From a checkpoint of a small self-supervised image encoder: 32-pixel images.
Rows from block 11 of a small self-supervised image encoder, named by matrix and row number. Rows with one number belong to one channel. Each number is 128 + 32 x the weight over its row's rms, rounded and kept within 0 to 255. All counts start at 0.
After each channel's rows are labels from the 100 images, of 14848, where the channel reaches its highest value: "strongest on" is what is common among them; "peak on" is the class under the peak. Only what is clearly more common there than usual is listed. The data: simulated fluorescence microscopy of cells.
# convs1: grouped (6 groups) 3x3 conv (model.blocks.11.convs.1.weight, 192x32x3x3), inputs within the group 0-31, a 3x3 kernel for each
# convs2: expand pointwise conv (model.blocks.11.convs.2.weight, 192x192x1x1, transposed), outputs 0-191

convs1.113 [155 215 194  93  49  75 148 163 111 170 119 163 120 123 101 114 136  81 132 197 164  89  82  97 133 138 126 158 127 141 133 131 136 109  88 106 149  89 155 187 156 210  97 112 136 113 148 136 116 129 110 138 131 155 132 168 186  95  47 131 129 117 125 131 175 126 116 103 122 143 143 108 156 183 139 113  77 107 145 114 109 180 128 158  91 115 125 134 103 157 144 168 146 115 114 130 125 135 123 167 158 166 101  97 114 153 122 111 151 210 172 143 114 120 131 141  87 165 117 143 178 108 174 125 117 125 159 131 144 132 114 128 143 188 151 119  55 100 132 170 146  90 128  84 120 117 140  94  79  86  86  94 104 158 118 123  77  59  76  84 129 105  96 118 106  85  91  80  88  61 110 122  89  98  63  84  87 101 105 109 135 165 153 118 101 128 102 143 106 111 122 145 114 114 120 113  78 119 166 157 139 139  78 124 157 173 149 161 165 169 138 117  87 111 152  89 148 185 176 100  71 113 153 129 131 137 111 131 174 102 194 144 140 127 163 177 154  99  93 116 128 132 117 156 141 143 196 110 165 181 156 184 163 141 172 124  99 147 144 171 123 169 109 167 174 127 193 115 170 122 201 117 159 159 168 147 102  78  82 114 157 177 119  95 142  65 144 111]
convs2.113 [124 157 152 194 124 167 110  97  91  82 164 116 170 111 122 228 117 125 153  87 132 139 131 162 161 163 140 152 160  65 150 116 123  96 149 182 129  97 173  80  96 151 155 147 133  90 112 129  87 140 141 107 120 170 130 126 122 119 120 100 100 160 123 129 137 185 164 140 163  95 160 148 140 162 113 145 118 150  96 165 122 136 132 148 154 176 120 197 194 202 153 146 109 137 202 139 113 143 181 150 133 119 129 179 187 149 159 171 125 137 119 143 100 163 135 133 124 141  98 170 151 117  94 125 191 175 180 162 151 133 136 115  54 135 122 142 137 115 136 133 206 178 135  92  97  92 159 125 148 166 116 113 122  35 165 120 151 167 176 124  98 147  82 116 159 116 201 183 135 141 110 134 147 138  58 183 136 112 162 173 121 144 168 147  90 119 119 122 147 167 134 144]
strongest on: crowded; cells: ten or more
peak on: cytoplasm

convs1.4 [ 85  86 115 146 158 134 118 108  85  80  71 103 140  87 128 104  99  92  79  98  99 206 190 204 141 133 138 147 115 115 175  89 142 100  85 104 142 131 122 166 100 131 116 157 141  95 133 129 151 147 109 147 171 149  95 137  90 148 134 155 132 122 108  89 107 106 112 157 127 115 125 115  74 137 108  61 130  62 137 146 132 125 122 142  85 102 103 103 104  95 117  95 108 119  89 128 176 190 179 113 147 127 145 118 112 142 137 128  84 122 138 121  93 100 113 118  97 121 159 120  64 112  88 132 140 120 120 131 135 165 159 159 140  96  94 146 137  99  60 117  59 173 168 151 122 175 154  96 115  87 165 168 119 130 150 116 154 126 167 128  52 102 123 130 115  53 105  48 188 194 178  93 133  99 150 142 151 145 131 115 109 120 132 179 171 198 126 129 134 136 113 131 113 124 131 141 192 202 114 109 134 175 161 191 107 102 118 116 139 126 171 154 161 109  95  64 124 143 128 144 128 112 134 136 102 145 103 126 129 126 124 156 113 164 120 126 160 126 115 146 118 115 106 107 111 114 119 122 101 139 153 120  85 126 121  88 137  98 140 158 142  99 132 157  76  85  71 127 127 132 164 166 185  78  62  52 107 114 102 173 193 179  45  87  45 188 194 202]
convs2.4 [ 80 102 133 122  93 137 102 152 109 156 112 197 115 172 104  55 126 151 146 137 103 150 159  70 171 165 183  46 133  88 102  88 152 116 164 145 102 146 143 164 185 115 111 112 127 132 108 153 129 105 162 144 130 106 128  83 139  85 120 114 132 115 139 161 143 153 107 122 125  99 157 131 119 109 145 140 129  67  60 132 124  97 119 146 107 124 112 158  87  94 132 173 104 133 141 149 143 163 137 141 119 120 102 143 105 164 114 161 106 116 118 143  96 129 141 140 174  79 113 143 129  66  55 110  78 149  92 137 128 152 180 103 112 158 125 170  60 111 203 128  71 161 128 131 118 133 110 157 139 144 144 242 157 174 145 172 150 187 144 122 168 163 143 124 166 166 166 157  25  94 157 199 118 171 107 144 127 139 136 110 176 151 133 125 144  96 109 177  94 145 188 110]
strongest on: cells: six to nine
peak on: cytoplasm

convs1.117 [157 112 134 116  95 102 138 142 146 112 107 120 126 138 123 137  82 166 111 151 135 122  51  95 121 128 128 110 162  85  66 120 112 136 144 101 133  97 108  70  82  52 177 204 181 129 144 116 128 104  84 141 134 125 113 150 125 106  38 105 140 181 171 170 108 107  75  59  78 137 158 139 142 166 120  97  17  69 132 161 106 159 182 127 138 176 191 106 102  92 100 117 126 106 113 120 139 136 118 135  89 131 123 112 183 194 166 159 119 142 160 110 125 101 141 168 145 127 156 111 105 133 140 155 167 152 140 134 148 105 152  74 183 169 179 121 144 176 138 187 142  96 125 131 102 122 118 130 125 103 126 138 137 151 107 139 160 141 126 185 145 168 123  82 105 112 152 147  80  87  86 138  72  80 131 121 120 154 122 120  69  71 122 127 189 153 169 120 162 143 123 123 157  92 120  91 110  86 167 121 135 105 127 101 182 175 189 144 114 153 116 180  93 160 158 161 121 138 136 112  48 109 131 144 132 121  94 142 129 124 117 165 151 174 143 145 130  99  74 117 138 128 132 125 114 142  97 135 132 189 224 219 131 111 131 156 159 110 179 115 186 142 137 157 168 183 158 151 167 182 141 169 136 130 134 124 110 141 125  94 126 126 103  66  49 143 137 133]
convs2.117 [118 117 143 173 166 178 115 125  89 124  83 136 125  60  86 153 127 123 108 156  97 118 144 103 101 152 129 127   7 146 194 157 153 103  62 137 130 127 127 107 102 132 133 124 138 115 153 161 111 135 119 116 100 134  53 137  94  79 101 122  99 138 137 173 136  91 167 153 152 135 110  85  98  95 163 117 133 124 132  70 126 182 102 150 150 147 112 117 178 121 150 168  54 132 131 104 107 132 145 119 130 149 107 115 141 140 187 199 127  72 128 141 179 124 114 132 107 104 128 176 143 168 120 122 118 122 159 134 111 104 161  99  33 162 108 174  34 101  93 103 141 130  72 151 121 112 123 128 107 130 150  96 100  80  97 151 157  63 173 159 114 124  53  70 138  84  57 153  89 158  89 129 121  96 103  73 176 145 138 170 138  94 112 108 118 115 126 115 145 139 151 117]
strongest on: crowded; cells: ten or more
peak on: cytoplasm

convs1.121 [ 84 126  85  39  79 107 123 159 117  58 150  86  72 186 101 145 104 122 152  90 110 147  89 152  96 152 127 200 106 178 155  93 170 119 141 120 140 154 145 136 149  78 139 136 157 133  87 130 156 116 153 117 148 140 118 106  95  90 136  95 123 177  97  98 112 143  62  93 114 109 149 106  82  73 106 141 103 147 114 158 111 106 104 118  88 102 158 131 125 112 140 115 156 114  98 133 105 150 109 100 125 117  32 143  87 138 154 106 137 113  79  89 100  91  91 132 170 167  94 202 138  62 144  93 140 106 136 112 141 101 114  78 121 146 141  97 173 117 117 104 150 114  51 115 140 171 110 156 194 115 173  87 118 121 187 119 107 189 103 120  76 126  86 164  84  84 136 148 140 118 163 151 172 101 107 135 119 135 123 136  83 159 106 105 130 103 158 116 189 124  77 159 129 128 162 130 133 113  88  77 119  66 101  74 120 173 117  98 174  99 125 135  78 147 102 215 123  61 125 102  89 163 110 184  77  99 101 108  95 106  81 141 147 154 150 125 146 147 109 138 116 157 112  66  52  91  74 101  69 115 177 150 123 154  92 162 188 140 151  91 144 164 157 113 152 101 142 120 116 127 120 142 154  77 143 124 133 130 154  98 104  81  86  84 115 101 151 162]
convs2.121 [163  80 151  92 121 176 169 168 151 132 117 130  98 127  74 111 107  94 188 126 108  99 128 102 122 116 164 175 206 159 127 157 134  77 108 107 118 197 139 149 151 140 103 116 144 135  34 129 187 135 158 160 154 124 153 151 102 106 110 128 156 117 132 119 130 102 113 122 163  74  97 137 112 104 124 106 115  74 210 124 184 157 106  78 120 119 157 132 120 156 147 120  94 133  81 156 139 150 119 132 185  96  96 178 117 101 149 164 104 143 182 124 156  94 116 163  58 102 100 111 132 206 115  70 130 169 139 109 106 174 127 184  78 107  98  98 117 121 103 121 164 174 122 181 130 160 102 137  97 113 102 155 140 136  95  95 115 106 170 127  74 107 139 106  60 110  98  78 170 154  79 170  55 104 136  61 129 144 159 110 133 122  96  91 153 170 106 103 137  98 138 150]
strongest on: crowded; cells: ten or more
peak on: cytoplasm

convs1.107 [138 170 127  93  92 119  58  95  87 168 131 144 107 131 107 111  77 112 103 120 123  94 130 112 127 133  95 133 155 137 127 184 163 143 162 142 172 172 148 110 106 133 137 107 114  81 108 112 106 111  90 140 136 138 123 147  92 143  99 133  99  94  83 134 158 135 105  81 106  87 110 100  93  76 114 126  52 103 129  70 101 154 153 107 114 149 134 124 186 133 121 174 131 127 172 153 124 147 108 174 185 132 142 111 138  62 105  75 121 172 123 126 147 148  95  79  70 126 164 142 119 188 155 125 158 122 159 156 163 103  92 118 128 104 129 118 115 111 146 139 136 137 134 174 122  98  71 147  79 111 138 100 120 196 118 141  93 109 132 103  97  90 133 144 127 102  72  76  92 105  70 140 124  98  95 133 131  96 105  52 164 165 167 153 137 188 108  86 128 106  77  80  95 101  71 144 110  94 102 146 123  63  58  80  63  97  98 187 219 201  92 143 181  65  80  87 130 148 117 106 121 123 121 130 117  97  80 109 114  91 101 106  92  91 147 171 147 115 133 129 118 133 115 125 115 111 121 107 111  98 113 108 191 171 183 126 141 147 134  91 113  88  87 109 100 151 109 122 149 136 170 167 183 139 124 176  97  91 139  97  99  92  72  69  85  83  59  60]
convs2.107 [ 97 129 102 135 104 128 149 106 139 126 114 139 143  92 136 136 110  44 191 145 135 134  97 105 166  39  69  97  90 137 144 140 150 115 101 156 141 159  72  92 131 118 118  87 127 143  84 126 105  92 138 132 121  93 116 106 135 148 136 144  96 117 110 121 134 112 129  45  68 115 128 144 134 131 115 133 160 163  98 120 155 130 114  93  93  77  94 130  78 165 135 125 178  85 116 109 128 130 118 172 159 165 142 117 154 123 119 121 118 139 105 134  86 121 172 120 100 134 130 109 136  84  98 135 147  78 125 107 124 170  77 107 125 114 147 186 218 124 137 167 105 148 217  75  82  68  92  55 117 144  80 147 135  97 138  72  92 140 114 124 144 130 241 188  67 171 246 109 114 147 143 119 118 120 147 104 125 122 105 165 147 138 113 124 171 131  94 114 112 145 109 120]
strongest on: crowded; cells: ten or more
peak on: cytoplasm

convs1.0 [148 159 128 139 169 124 115 158 121 101 163 104  95 182  86  69 156 104 110 169 107 139 154 132  81 139  81 130 138 163 116 115 150  92  99 144 148 103 122 139 157 118 109 136 121  81 116 138 132 133 139 128  87 122 150 131 145 150  94 119 120 105 135 133  78 136 102  96 111 137  89 113 119 105 104 118 170  65 115 148 163 123  98 127 110 127 101 110  53  86 116 151 109 112 142  88 128 176 124  85 112 128 131 120 146 108  97 125  89 124 106  51 210  57  64 145  85 131  92 119 142 111 107 140 119 125 120 164 102 121 180 122 118 150 110 134 123 162 115  88 127 186  99 144  87  76 103 118 106  85 102 139 126 149 180 143 146 151 123 128 157 126 116 143 145 120 114 125 179 136 177  83 141  91 126 160 122 111 123  82 129 185 105 104 174  68  67 171  79 137 179 159 127 162 121  94 163 155 133 199  76 118 215  74  88 189  72 136 153  86 102 169  97 116 160  89 145  67 136 139 105 118 144 110 129 144 135 172 105 132 162 151 190 175  97 179  88  62 169  63  79 198  83 111 113 160 166 189 131 169 168 139 155 121 183 157 149 128 160 145 159 142  84 137 158 114 146 153 117 125 109 177 105  95 133  58 134 208 127 160 188 128 115 162  95 163 184 170]
convs2.0 [158 161 129  87 115 138 164 169 151 146 139 140 114 143 133 119 114 176 141 107  93 130 162 120 124 121 138  97 205  70 163 173 157  77  98 123 136 146 163 166 142 152 151 117 135 150  99 173 249 174 184 164 148 137 169 144 174 148 220 168 129 154 107 131 138 137  93 120 119 147 159  78 120  93 150 115  77  74 115 170 186 146 105 138 116 174  92 182  97 118  98 118  87 133  94 142 162  93 131 141  72 154 107 146 137  80 121 143 139  85 111  53  71 127 130 140 140 124 152 176 152  79 128 151 122 135 103 111 131 149 151 142 137 137 141 129 130 164 177 147 103 110 126 206 183 157 173 117 177 176 114 185 131 107 128 140 170 135 101 131 146 129 205  99 105 121 120 183  88 155 155 148 102 142 155 112  84 118 128 146 174 154 135 126 132 143  82 127 151  63 116  88]
strongest on: cells: six to nine
peak on: cytoplasm